A small audio captioner, trained from scratch.
Training: adamw at rate 0.0012, batches of 256.
Data: trained on short pieces for a synthesised band: melody, chords, bass and drums, 77.7 epochs.
Rows from block 2 of the audio encoder, named by matrix and row number. Rows with one number belong to one neuron. Each number is 500 + 50 x the weight over its row's rms, rounded and kept within 0 to 999. All counts start at 0. Numbers have three digits each. After the name is the row's rms in percent of the matrix's.
# fc1: MLP up (encoder.blocks.2.mlp.fc1.weight, 384x128), inputs 0-127
# fc2: MLP down (encoder.blocks.2.mlp.fc2.weight, 128x384, transposed), outputs 0-127
fc1.314 104:490523426367575521529542441570518414493497485537487522426628479482475502549538480533492481378282496436470513419440527477541499471509504618531541387552420476490475525482391648467476520474450509482513467486501443486518498512520442509424524475509525501520523510492456517501503508522523520515472564454505439432460587502527510510451469503477547470571521501516531544526508495549402550496507
fc1.315 103:489539310527498322523479493455527502584566503502427495521518505506523471527521576496507472517493507519505450568489579615546506417477554515466484439477572608400510508581479542501495468345494419547506449459382521477486514529389587491504493475518457460430483518526458534508490450501550478509482470546504487510476565565580508522518548565492579568500528507509518477509506492453474520520530
fc1.316 094:403562401380410399527491599468444436454598515540484475593503496522476539507510490427496566447422539472514482492539419470450549578423553534551448471521543523560417453460455521541516433419484551540450479517482437523507510486548500501571519572549438503521556433480496516540441539555508484479457514547565587419418536528541421539416479524485538532479499461497500453503500413562463504574569
fc1.317 103:388509488426490455401560577490491538481601470526576496423508499430529572507537534401464546425505506544505446529457495400436503526436525508507556636431499388470395432484502542479523621453451525471465531545444484513498502488417542599452482450496511479499460444526428543504542554480538500567489481570463500516445573476474513619505474573489501547425505494455583494511511446467506502511541
fc1.318 106:461517504565534453466524413494441414535515380542564518438457509449536503553542432502437472454413486464476496484586414473517444477499510475384561483515570477491552485521473468481424431535509560448554488457393515472487532424510449502560470623479463482583595493445447525534568547425572481575526500459487506472551524458478500486568414603440495480457505485431570546434482593481448499553477
fc1.319 095:474413562435474464475455572516506448492568516485492606450507470528551572547523399453363392525484471511476544510538513540510483501507578498497495485500503459499530500614543449477425438495455533472485489483496488469567548454536440581536529429577482520434549451519403516498491608536516496488529458568547447508514580519504571493557557549382502496401546559450512427541508380406490473542463
fc1.320 091:513482357455499407519441554461492607507555479541553545527515500569424441500511568453389430469480521481542474526424502516533495460516448515507433454511561556498475489478429566508578484466453521545481520422435488511493600591396484428447478464531488514430457516503361517495456440447435518467466528488546548613439567578516516526450536540578565474492498528535502491503584484486448523492404
fc1.321 094:450457369462542401454471387487433615514547513500529528467502496491470602521584504519497441487477484490559465501486482445467501466472482502503430482537509550459416462609428466527561473456480590494494522480442407534521503517417538506502531563528445542488447620442383518609565460484456516457526449548500455475495537537535550565483538587599509421556436517496547494477560533509454473569472
fc1.322 100:497527530521478574356543501501498437579597474580476511534495461447385457570520394541516505560504456530508512580587520502550506533474501493534488500494508537570490559500368524428536484527574490388447381473415471483494477556519501460495508547405539534558557389498562484506434516505406563539547486459436467477491490503536441549467490567506510549387546495545472511458551472514513434473534
fc1.323 099:426543510499484405441550420483451459489551599439509437468452492518502499422583480439528498471504502484520532448473590504485509507467526497504605416541484527584593541510450549443591391513459417542464484489532482408459587460482441546488464576420580453437501539505509524498492467411512556476522470518433521489359594499547479480513566507438578416510476457413547475550565481490490529511484
fc1.324 094:567478624454488471480470516582464496540503464494499595498502464546480466502510439447382479389496578398470506483435535479414498542500502489514506537512574565418469534582553466500521449528408586489495581422541537489530583526583433468417515498535501580508593521431522560463527552494495483477486501333525433448538502453539549427522493529509568493485514558497472427515567509520556536551476
fc1.325 106:511484450581633448423514504579551504515475508423498561519525484524510472470489536456607473475523579535497586432524566477468454483461504436596531525488449523519455396587466481564500487500506520434424465502539510535491517551533425444505557524397506502510554482537365614517559473544479463496552499469468438487516476505544496575528391577488478460456463480467534532388602527568512556481417
fc1.326 098:428544485480468498499549525497446520541505477505484502508516460536478489400489502563562521450485516491449366560599498452487485513574550593497517486474460506520528534499492574377507561505560530473511523519479544502490514525498461530580582521517484488348538351415468552452456508517551430498431536448489447416425574503482464621456525578581525441406468519560520503488541533567482521459408
fc1.327 103:479555328447489383567512494519483596531486498507560513463415503460529527506557497463430505545471508511519581495483568501445435448439502440507492545524534405540410495545492467500462470552501494492436572521546401537492499461328501553522423438496479400501500512531506579484519602426480502517457487502486596589511511442491502497493537544503560528517464442558586511481533504546465588527560
fc1.328 100:453506539466564421468542465573471477545571503496508514466473542500565497474490468511402491444501458438506486590411521487510448556514505512572479499522481499419478501469538378423439457485548556514498484482522431374433676508550482553466502469651448518475547518470442495528448512505482468538401473510516543511512533470585462513557472529489547509535499433430501516532650483505497523604429
fc1.329 101:390425495482458548567509496469491481475508461585489494558464490450570560451495505538509500578509438579485468520498576462435409522547487545530537520515463518455461534477474539440509470492513511493535477412463561581517484565422552508520508570567485500380466476415401504591522541489536407493477574368434541400519512528491501502452589575529548517526473477386437564428494439520453580532453
fc1.330 098:504362481520495378457476500518506504592542493431516546574589418506468582593523501498518441475426524497490585548510506555550496430536550583462509477492569586528446487555487474495500480427571435480554529501375481417482478506495525505424511501501587497456561492498436543442487508593527485457572495496467450484465494481622479511423551579444528505515525572551527431490508426520424521594524
fc1.331 098:430417573559487531437536502465465511504360499489502564457496523373414444446474516495436518491537532492502548504590511556573462459512583487453453602505559514601551471545492445475464485493475504494540454516430568505397536515397500506475439521428455478484545418548512501451446566411491532498490515530477513601535467499473571521559434560475508484420507499480517462510610460477498503646533
fc1.332 096:464493449408499445477481515495512493508500540498421543496480458490513501493477456489436443536512425571511552516603574484405470520429516436511539505400596527312369449552502433467473485516577524515423560519445465585514552497497429490551512462446519487535496515374549500541509555537527429524527554548467511499513476394494546546510541557485532431403403513529517550547504568506479510553468
fc1.333 101:485457548562591565469502511575468555551452418504419524354476465558483495527483533501493534566442469474503504507419511457506413526536580495549568456622538500457570528601436486493507446509532490451400429477442528564454551605496496460441445491502517461534437438478518570520506466501513497532522515517473393462546467469522518585413526579490492553430516522478517482378592496503469503484406
fc1.334 098:512541424495568481540564505482525461519476449477549540542498454455502526404573441438376523532533475426494486462462634532500469462499506416534418503508553510536465547497478542395531479520447467536533526528518556438496518399501583513509516408480438608521531471474454481486498485488413393494480522492519560525498503513452499561392477613531496577516531452436499476570499350522537614508507
fc1.335 106:498527494492495538416486541541479495508506539560405527567544485476501532547464491519515497461484375526424505648602510467406516478527455531508500500466555458444331517486550488550465537526531562478480481497459510493480519560557484570458387509509463571495493501437440526486562569485546441511493478463509573449530391415453506495533483533487646449378469412519446488443504491562505501553536
fc1.336 099:401515531479542415466499548536492446463519468455521495497511500508512521549530488511498621526529526570553441537554540337526537543492551433562572570538498481488421554521415579491522488505461477597493461482477483495495546500454530574507535525502529501463499422434509541497488602521538503559556477482363469496479497485477453574382401509532441439418509424383507511585529495502425583510545
fc1.337 104:506469558555532508481498526464477533497491526555395584502479371454515493493541500404413446507466417523467464594479490575388412520531486580527439495540578460512494502541387533403509497514545547509456476504523535379533541510511392473481537457446506403505496482436522549483513552486435509530566524409572484515497541501544572503473608525402449499455553473521536423561584498492524471501553
fc1.338 109:569420544486531532553559532521588493527521560488544556477483432526391531499496502514364527471565473405531474518433515410448558509487514558478476435574497503499497553487491522474445501500530501440556576526455559514306532539472547575442494576430450489537459506423522570519449477544462564514438535499533553500429455391522484466498544640458515509407499564525533497478547479506507488490478
fc2.314 116:523487474446514485524567533463512519552481433538491489504556470497484528512504474491403484402494481481509505432484486469574593578615443493515492488506609486444472456501475508489536483490469503406505523476469461501573440505537379531515552521516512588499488539521628447506499614482561537574420536383503502398434517425546410407625459527498541435490541567532535485530448442410496478513553
fc2.315 104:421502691406528637569480404526431512405600515500483421479500543432499536451473498501467478535479615495453538464495555443513505583479478504499520549511464412468513456498536533503517522567460683382538477507508521508469436529545508518477538502454460499513572499479471452513451569418479473464525501525505518499556437466514478548501507474471492464509517555500526473533600534515524471485412
fc2.316 096:528455521564484455451424558334484468453405519417542461496423524578558525516388423497490440470496532494481553445501562471487450585413554456577655427505513477523441494544514539518653480475535460522537551475479466547482443484492456506537469454566518458525503510574480527473550539550549511488502479498491443500417585549574458446478455491544469492536518519518440518529520554578453491529562
fc2.317 106:536452501647499511468404554494523427492452497425439519536565551471420452531396462531470421581418461474570505455519646551450513491527460484511551485480441536573472504427500559483519432491459491575486588516499502489554481417538439493489459476553499537502377491547474454539590499544585523496594565535519494510486519563512471426500462537538486423502439589441498569477444550511491490555532
fc2.318 126:397529544503602478473545410520461545459500449471445495462496472452589541479541511519472492520529495524468599527531540540426401430468534547583484516547558524504498425484494465446446541424594422479449479457440494502344627510516532529620467498560451418517477572465468537464468497457449499600498523486495479539498494461524472492619488612465535520497434492418499464524504542462554541476468
fc2.319 089:497544466373462467465467581504630457480577413556498505417454493515539485529552499481597522582536516551475587486379543475480541503434442405451588558467591516505393483500484513558367534534454533501506503564507436513545451444499518596546429499501546492534520499461538432482554461475460556501508515497495523594528482533490500504479415413518479485525566505572500565439473506523472439430501
fc2.320 093:457432681447616503508503406501510606501526521501518429505486490506596503521451510511412638491513481483505539451501511487477505448526568511432474656514513481420512401482458509438478492405507487438505505493441506408450527488523495546542408539480459503501465520461575530477441564436499581640520514521483504570493490476522461488505486558475487498534454545450546498509554504581540442510494
fc2.321 094:518501652478592541610506457484496535502496542449456489547433520532566419513506475437475576532430455381474480436486474463482508480559537513554416594426580455472524570504563590496496489595423438478479434482518496522537491455542501435570498493460510512501475621444596397417543466457497497508488517496534420495537517559523553485506435533481529449516427550490501541481516544594513532418468
fc2.322 104:571422405467460449566538576500586435501487560489531496558561571643499471465493487532519445470427493526409486511390496540523580487534524565482488527533525551505496517498487455461511479408445451547555506570563542511597392539449504532535567541457523467461454537510512590435465524500507442492387469526522460484471519517594531484501499463485391508358521482522420491483572443503447452537483
fc2.323 095:518482577436469568500539452504600469470481491428546504511499503341568469506562433487511499578471508517540486460492365398555503508492406499546549582436540383426428524499430543522444518518505508539553521500501489569525421495435489496498565571532532536515473461542531427496462569561422474514486573489487495495554390463491484547452520489464467634518509560504433515474520488446509574570563
fc2.324 095:488519422439397488430553622401441511660572446487506486520513456517550528508458415506635500491501523501441449551457564441528460484553480485498574489507486473498508485470595521494541495519492463467527517495404550444504529472484459460535540547487474572427581563485474545430484509523499514535451453543591561509463498517480581478507527540431576563431418582517520495419427490387544522504508
fc2.325 103:423502482523523488556490517480470539578456584543485386485458492496540488495608489552490560443488487412541452402466502511515522544502518492406551580489543466518599464436411505387445500467547514570486500519518496523575493518561491485538390595525434544425530478558542497449588490534524405504509425560491436473523469455492422506537555568569461472445528508554502558517489530587525376484423
fc2.326 095:585508385512441414481545516558583523529432487532446499417511476434561541556479479607533468582508604507504510558415548435487513486531437601524444508559481416461521472535474512397500542518458494501507534446465549470528474469495432495423485520572518431559515453465479492493495484540438477516436497656500567584396509561593497469464514531477473490643442495551485475479546505507485486487516
fc2.327 097:443486437506536509537457482520521584563465500446581495439475595441579442480530479558437590411494430443597457415443475441538527498449527518502471409527528460462551465481534461484493536557597458459517448554480504497492440476460483482522505537558508420510539478437488496508504479375447553504480567513482494510560463520509609594431519542500614419554464493628511501543532455578444573522435
fc2.328 104:490433505571505490469529497528495489513592537460432519562569429509509515478551578458490462581493622539398488552509451531453500488582424464486515628454498504556517468523519484498465528545487492494562484521504499489518369508444517400523395498293671486432491492472504422490512451529475566496532482549489477487573492457582511468524522513458468453487458518509500516480523485498538414496539
fc2.329 099:496507516526510511375515483527553467502513536419579525497473445538482493484586537533557512447558464416541495643469409416499563425497473515502458535425499529483504533472519509527508467481490502505542491463595590519527482585535461484435468463602615603533502491480457539466524450509527448539459353565477444504500491512572363492466481423421404514513497454513508408535487563540487524519537
fc2.330 100:515599596467485552584559467581466453469574515410486407479538418510535498446496572432503419479467587380465474498554503516456632598462518541450452520504478488418552497495598567477529511558482503459471481504517468588497420508439520457492518481451512507550473438463398558499446521466493504554496494522496488545550434522518527409542501477436506530441533540482569498623462489442452563567515
fc2.331 092:508480568497548431548462475543512496506487489460499463512446528536570539503519434541471479423632486535573476494527496494500477490556515493433449395545492506401517531470511373439529546579516507484509517506465455541500605426518456510467550506723550519575513567469557513503529369515501510575521486556501528385489494499516499474458480497540443531478481427501502567499490512522583499372524
fc2.332 097:523496485491548452478474543481494495454456439448495498508498494482550500457514494474531554554440437539521461502533581482393535502543489430566470472479498448340456457493587443480538580529455460438561611507505523468443527516524520617537582460539518542489451475505487455499541500514470446519524519567407508617563471584474541534479407526509568512507370637402493418555495580515530508468508
fc2.333 089:571474540503380396543482514480489536425474557425551491506441517544489504538515508444487412607467536488477410499468565497489504502448425496471511528434476509541461571511457503518507493512502602458572551505596366489491523486440597518514542464635555512437481569536492561486635515524509506465523406476571449590373514447473502428490498493466417583507499507511515468484513540522493473536505
fc2.334 086:461514531495501495539560593564479478459513585440422516420520437461437503516506583548468500480524372487475448429530528496516469596567422443450499585562535485481505509534501463572541487493587563483622461453499493577500507499530435490393550490581518372385480500534447504490574486482493517564492597395488476533566464506507525511584504445526503434497483455541435508524453507475467513401541
fc2.335 115:501461492420490473522509495483552519544466519539544492446522518581547566499490484499568478559490550596480526564491502543486473505576456489544499526504483552555656507555414456472548480456514473509533530473446491542532516551384519537472639403481442485438446484514471383418471407503476492513491473454400446532486547503599499452552492477453530634545476577407423408554560475486501496490535
fc2.336 093:489547429570532578469499510542478452500521457433509494579483521527480604536460482532476422490438435406569502561494554508555467468472561658510577390546506460498529508486601522506504569508467413494473530500433579496609446439582486427517529485501562426515498476523497572544445517570502499435473533505526616507430467497538451399433457505484488502400544486576490409477446477497506492515514
fc2.337 093:502452483525514450515481546362486582502515454555546555448512540471599494531556486536437485591493565430479499540589469511416606464503444490516479499507494585449436546457430499549562508465471465444551467462446499547528506512366549627516376507522555564541465519486617419501460430535548435532437469497491431576528447540533438471525476499525500511500449457537502420486496561509547560456511
fc2.338 111:467488484517412463538454475517563484424502506417474400481533543534512541520505586547565453589503549482410532508454450536528487554478515464552535515433555530467430548473473418517512511533572528491463498573515476569623483482476419456492423526550448421401503471537413447557529530438499527515569592524495456512495431604491563594521488502464579508535486560546388561489453508457451390537452